config.toml
color_jitter = 0.2
parallel_block = false
patch_size = [6, 6]
residual_init = "zero_last"
beta2 = 0.95
shampoo_beta = 0.95
eps = 1e-08
one_sided = true
Rows from block 4 of a small image embedding model, named by matrix and row number. Rows with one number belong to one neuron. Each number is 128 + 24 x the weight over its row's rms, rounded and kept within 0 to 255. All counts start at 0. Numbers have three digits each. After the name is the row's rms in percent of the matrix's.
After each neuron's rows are labels from the 100 images, of 14848, where the neuron reaches its highest value: "responds to" is what is common among them; "lies over" is the class under the peak. Only what is clearly more common there than usual is listed. The data: rendered made-up planets. In brackets: how many of the 100, against the usual share in percent.
# fc1: MLP up (model.blocks.4.mlp.fc1.weight, 576x192), inputs 128-191
# fc2: MLP down (model.blocks.4.mlp.fc2.weight, 192x576, transposed), outputs 128-191

fc1.411 109:076120113096151101174133131142147095148123120163111137123142160101135133174111075116131138091158122127149098119119170110119143075106104111127126093145148124122092106134177138123104146100098141
fc2.411 106:146128131140140139134149122160087093137162178094163132108121134162120112126093101089115154138172153101090119107140170126104110107121141109138137128134118159120077149121125124143132145127120109
responds to: cloud-covered world (52 vs 14.5)
lies over: planet (94 vs 24)

fc1.504 117:129151112085105121128165134163129090156157146101120130123136096133120140152123140115135135156075130138110092142116149089158099101160125133144114121072093127132086153156122138115140138128118137
fc2.504 115:115154150109121082137151098110106081115162115125126163122143121117107117127096137109168159114092134145127104130154095133133108155120149134117145141092096133149137138128151135106160169144138153
responds to: rings (88 vs 33.7); cloud-covered world (82 vs 14.5)
lies over: ring (82 vs 3.1)

fc1.429 110:144130158157137129176113134142109108170141148131145100143120124150111130118188109108167090118159101127077128118102172140159171136128149139086144134163111116174167162138142124169117149103118094
fc2.429 101:116161102172119100126127153109132082098111109095120148077102140102169092149117189094156162165140154134115140098123113060137128130167147157138157121107100133081097099127153098071169116105173127
responds to: cloud-covered world (33 vs 14.5)
lies over: planet (98 vs 24)

fc1.324 090:135176098126120140090126105150135119087109125127108144112134124123145160154132118114091115142099121172136117137119131089149136140120119133137127140151115113152166129110154113112124211153143103
fc2.324 101:126146128130151113097148122121170151066164109107143142112156190090113153147154126107119135161174092151166117144137136156136097109144150120099142124095183143110127109118128131109137152106116089
responds to: lava world (100 vs 14.7); crescent (68 vs 24.5); rings (63 vs 33.7)
lies over: planet (53 vs 24)

fc1.245 115:133136110148128138175119052168122134152151087133125120143105134141115102128123114145137121152149089104124139138155078107121116141101141114133144125138138125155153129114112123129132177157165136
fc2.245 105:140148129110158135121182162136126131122180070115143113110123148142104143118130105117145148098106120158129170133130113115092128156106147082135120121137129146096076139174097125150090184149128145
responds to: lava world (100 vs 14.7); rings (60 vs 33.7)
lies over: planet (96 vs 24)

fc1.496 097:116106094089068146150155158128130125128121136176109129090087118141105120136143108101113130120089108165140151116163161107112159112112098115101117119162129172148131101164108130130142213116147146
fc2.496 094:117111122137112106155112113105115155119135084131104186151149126111163143119158113138127158126158138139170146154139139157166118148086124098144150110135142166136148110170119147154136152107140115
responds to: lava world (100 vs 14.7)
lies over: planet (59 vs 24)

fc1.516 102:132157133158099129084134143104157117183136144131184147139148120134179145136093133147063109131143107131097155098131165138155137092152094157121131120146170154119136143182127130116148165129136105
fc2.516 093:116125126123162146105148117121131174135130133122134192090129107107123143093136101139186135135134122164132132151124138137168132153151132133137173157103143119117152142147142109132122179155139136
responds to: desert world (88 vs 13.8)
lies over: planet (95 vs 24)

fc1.440 095:088099154068099104104128132129158131139138084151133156115098104141145125109146164126130139138110120121141117157118173076123092103148135114068099130115112100141140123144120185151124201155131160
fc2.440 090:137152119142119139114154098119125103120130057168139155128147108163134113132088140136131156117146172115128144120183152130127112133112149114181096140162177080094134132191128147127131174109111122
responds to: rings (77 vs 33.7); ocean world (65 vs 14.4)
lies over: planet (96 vs 24)

fc1.442 100:118131118144060168133192127157119128120118099167132123132159140135145110142089112127141121139174161144121138165132178138150169130146124090167132111166111138130126149185110158141109217113123123
fc2.442 102:113133090105128121143127124124147180122130103165117163155149123143125174092137113153096089149144130117164123156119119144168124155127138130166143092133104179165145154149161126143153164117150127
responds to: ocean world (68 vs 14.4); banded gas giant (32 vs 14.4)
lies over: planet (99 vs 24)

fc1.51 115:119108158107164169151104117154111131143145148148122157147150134144140076128160098103109099114187147156113124144110150131144128113120128140146066145109133147111119154137081136129098139187096123
fc2.51 105:063099165133112141167162095113160151112161149147118157115069114120108097126148137184147094086105129146118127117134133141114110132107149143087145136142135145138110098129166124122120150096118149
responds to: full (66 vs 25.3); lava world (44 vs 14.7); cracked ice world (39 vs 14.1)
lies over: planet (97 vs 24)

fc1.206 090:162135100117135117067123156108141138118095144108110106158114112145124146142173113141148138129112090154096154144126129110107107154096109158111119126114127116132129125149117125105099238124131126
fc2.206 102:153099125153108098138152174124123091081134136136115115091098159131117149129147108152153143169135137143133163125160116142193140150099165145159080107148132126138119101155111142138114145117175119
responds to: ocean world (100 vs 14.4)
lies over: planet (100 vs 24)

fc1.71 107:084126177096165180166138113164121134156128112159093161130131119118132074127155118127122117120182140155140120131128123137133102079098120161147069144122145135139119140141107160123097129179104115
fc2.71 091:084132159123095135151133078120135132124139141145107136131088106110085144120117141157111096073133125137138140159125135152104126136120113120084151107157140164131125088138134145099162163108144132
responds to: full (55 vs 25.3); lava world (53 vs 14.7)
lies over: planet (92 vs 24)

fc1.115 101:115163142141115122088093118171108136133154058107111102153150107125151101129103122132103157148108093119101141137102163102112097133076120151101117120106141119108123109145142123121143222193148119
fc2.115 095:144147158162118118124136169142085119063124103140113140125163134161161114146150107140142150168124129124135158155106112165176120165104107130141137126122156111094129110174121136134142137149117106
responds to: ocean world (100 vs 14.4)
lies over: planet (100 vs 24)

fc1.274 099:119095127174121157118137117099120152148103121140112102128167123118113106170133142124132146126092096122106137129119110142097153112136149138164112128125121119129118115136116112102103212151122103
fc2.274 101:144154161124144112118133163093122152076110110108096164157134128107146153120108116106104135142134106111118132136121133151191092133099143120151142109101126092095126129157118146132151206136145112
responds to: ocean world (100 vs 14.4); full (61 vs 25.3)
lies over: planet (100 vs 24)

fc1.36 091:105107161096100110132159117162122135158114164074099133107138120155122146129129151157108085131141124102172098130113131147145151120151145144136177163071122153114088133154127133149153129124111076
fc2.36 097:092129151099134155134141086149142133158112106119135108129120120090172138116131114161152125151121117140115130160149126129128136162141100131154143168143145173118125138117153146120135113124111110
responds to: desert world (83 vs 13.8); rings (60 vs 33.7); half lit (53 vs 24.8)
lies over: planet (99 vs 24)

fc1.292 097:132161150161106138133148124127125118172152132138122116107073123105169139171118137115099084113083090157129147118137109103055123111087132112155126133138108096166138120117144134097141218113197140
fc2.292 112:146155119136108136140119099107114126116152132127137159114136149136101133109146139165103129156159119109190104109161148189196113120095157138125172162153155123147118176133120141144131183115151112
responds to: rings (60 vs 33.7); lava world (55 vs 14.7); ocean world (45 vs 14.4)
lies over: planet (88 vs 24)

fc1.134 120:169189139107120099136155088146063129129097133148170118120133122134106116155157158114121123130105156123116133142102104162124158128118152111140108097134142103141094126114099129113089170094142124
fc2.134 109:107172130126156118125146063144113118096146169135125130107140163128085141173163165125143152124114145129114126129133140109127118136100138128107143127137110132088165146090090151155099172145111094
responds to: lava world (84 vs 14.7); rings (80 vs 33.7)
lies over: ring (80 vs 3.1)

fc1.318 097:147122121119114089096150114136089102138097105081135118105086130152105119140122108145117078137127112104131172143126093164149156162155130143146147197138217103111124131146119142132092172112104153
fc2.318 104:122153125112142099149119115135095087131148165102137114127102168156102107144167126162127142083117148113142196136147172139086102142098183129118100127135107133162154155116148147147119174108161069
responds to: crescent (69 vs 24.5); ocean world (61 vs 14.4); lava world (39 vs 14.7)
lies over: planet (57 vs 24)

fc1.219 105:130127126087199116152105121123159105166146142120076137099105122118163125140133112134157154095129053123129136111097152141103084077087144156142133117132143145127133149110155132121119138135134158
fc2.219 105:131143138090154126103147098122095138152111126140141126115114128142141092095156110069105161117164183131099160126124130097134135135118158118141129118133150137132128109114126128169140118134128110
responds to: crescent (90 vs 24.5); cracked ice world (37 vs 14.1)
lies over: planet (96 vs 24)

fc1.269 101:148129086107131130117110111128108126111125062110111106121128126074128108123110136163173125126107113115174106142137092136108111151169107177119096127079127140126177172107123114116153141153158135
fc2.269 084:115181097161122095121086177095150144128094148089147107099125112175135164158156117141130113103116147118140118122113098125151158154114114092117153107103119138108158149121140107115118174070115136
responds to: banded gas giant (85 vs 14.4)
lies over: planet (98 vs 24)

fc1.141 103:115177137117133122092146061120120127097095134134116166123154134115148149109114134099131148118126176135113107138104096131175142138140097127156127133102125101117116141100106151152094147161138040
fc2.141 096:161131142127130156152155118154175168137136168107132162116109118114154107125131112107144111149160124138134131142125126099132181144103107132154170120140119141146115157143176141155161156143129109
responds to: desert world (100 vs 13.8)
lies over: planet (60 vs 24); ring (39 vs 3.1)

fc1.84 113:165138083084116109122110102136125137098125057111117117103125148110121107129144115151160131103130106119175065116133074115098168123172138170129122148110159170138190170113117089150150131114121122
fc2.84 097:094137110129121113132116141124133124166112105067143158112090089159086160133131118125129089125128135143146109128122088121120133137121110114115128136118114161163147169137140155124152161129146124
responds to: banded gas giant (86 vs 14.4)
lies over: planet (97 vs 24)

fc1.154 104:130157165132170145135134120113110125099125157131114146090118147088137117146125122145096159130095117109139120105123119130096127131117121153153109116112132116101133135119164139080100161151120138
fc2.154 094:139153087159141077118106153111114141138133146171108145111120139115145182115114110134159137149114094099091142128120108069124139133090126121136173080123135129142122163117121104090136112139179129
responds to: full (65 vs 25.3); lava world (55 vs 14.7)
lies over: planet (100 vs 24)

fc1.432 116:080157136128180117118109066142090137130106136078144114100087158155153162148105125147147111140136139121127122180151127106125111134125095136140111132126084131146152150169153127124097143131139122
fc2.432 108:149111142180129099131117122137132124114152186086110142168146106105145123167110125145147141159156182122124151143103129125111125106156095093128094168133110086142114140074143110111111098117118133
responds to: banded gas giant (93 vs 14.4); crescent (88 vs 24.5)
lies over: planet (84 vs 24)

fc1.316 108:100097085096090125133155128112148087152115094117121083116159128160158083147130119125159112098149101110091155134109091144150160116133105153147165124131105121098086082101155175114136157138083084
fc2.316 102:146109075147107132157127160173090097135163128114105120165117147119135099142142131103145121089152139101095140084129136157119135138164100144113142137129178140101139105110082140148100106119104179
responds to: cloud-covered world (40 vs 14.5); banded gas giant (32 vs 14.4)
lies over: planet (76 vs 24)

fc1.80 107:104152159109173164143129127156150130173139118145127135161168182130114086149135123129108151078142126095173096115110128095139109101123138118150090121123160149159079133104118134118123142120120141
fc2.80 093:110128168116105167117124091136135131140127176174161164110120102127101101144108105148128091152154143118142108157132179121124122048112139149116173139128105179110132141203113130123128120103135125
responds to: banded gas giant (69 vs 14.4)
lies over: planet (99 vs 24)

fc1.529 100:157128162132100154125117128156143095128144093099125107112115086147121069150119124117174075165113103144111163129086123136139166171145122155136141150197143138088137116161149091164123173105152131
fc2.529 103:098172171156072136109151120163114150128138175132173127131129131124141174081116138115113150185098101123092179116114112135076106133120138083142143088122148138169118133161143120127094140144115131
responds to: ocean world (87 vs 14.4); polar caps (83 vs 26.6)
lies over: planet (90 vs 24)

fc1.412 103:105121148141117141133146121170118129120153137070155102134124146109118134135110151146112116164135122139158123134100108110143100138129139099150135132134135106151169113108108106128116208142162128
fc2.412 103:098169118096144081125137140121133121129140095138141142155105111114104110161118125107114143160113082113143114127127173100129127143079134135144105135130133132152168168102108138160119230143129156
responds to: lava world (100 vs 14.7); rings (98 vs 33.7)
lies over: ring (76 vs 3.1)

fc1.1 105:152105138120142144160110101140117128133129142141144134126125163135124180136128134159087108123100094114135092164108093139132144110108158112135121162151126178114125099119156098155102145161122149
fc2.1 110:093119116153108100103129095118133158108134133145126095129167133114142087160169117151126109119131169114129156135138120123112151142131122094152092150192084170123114142111127077152127090111138109
responds to: rings (89 vs 33.7); lava world (73 vs 14.7)
lies over: ring (83 vs 3.1)

fc1.509 101:125115139138131131112108169144146105132130122097180104116118109169146095136143104098152076197101109147088133140093139151103117158184119149083120099144137119070105127115135092146120180113130101
fc2.509 103:088124162098151135164137097160117136160138093154150126141127113095107144092129115097133142182138114113099130123118134135098135130116142135116099130104160147165127132128124081111117181130094160
responds to: lava world (96 vs 14.7); glowing rim (72 vs 40.1); full (67 vs 25.3); polar caps (66 vs 26.6)
lies over: planet (60 vs 24)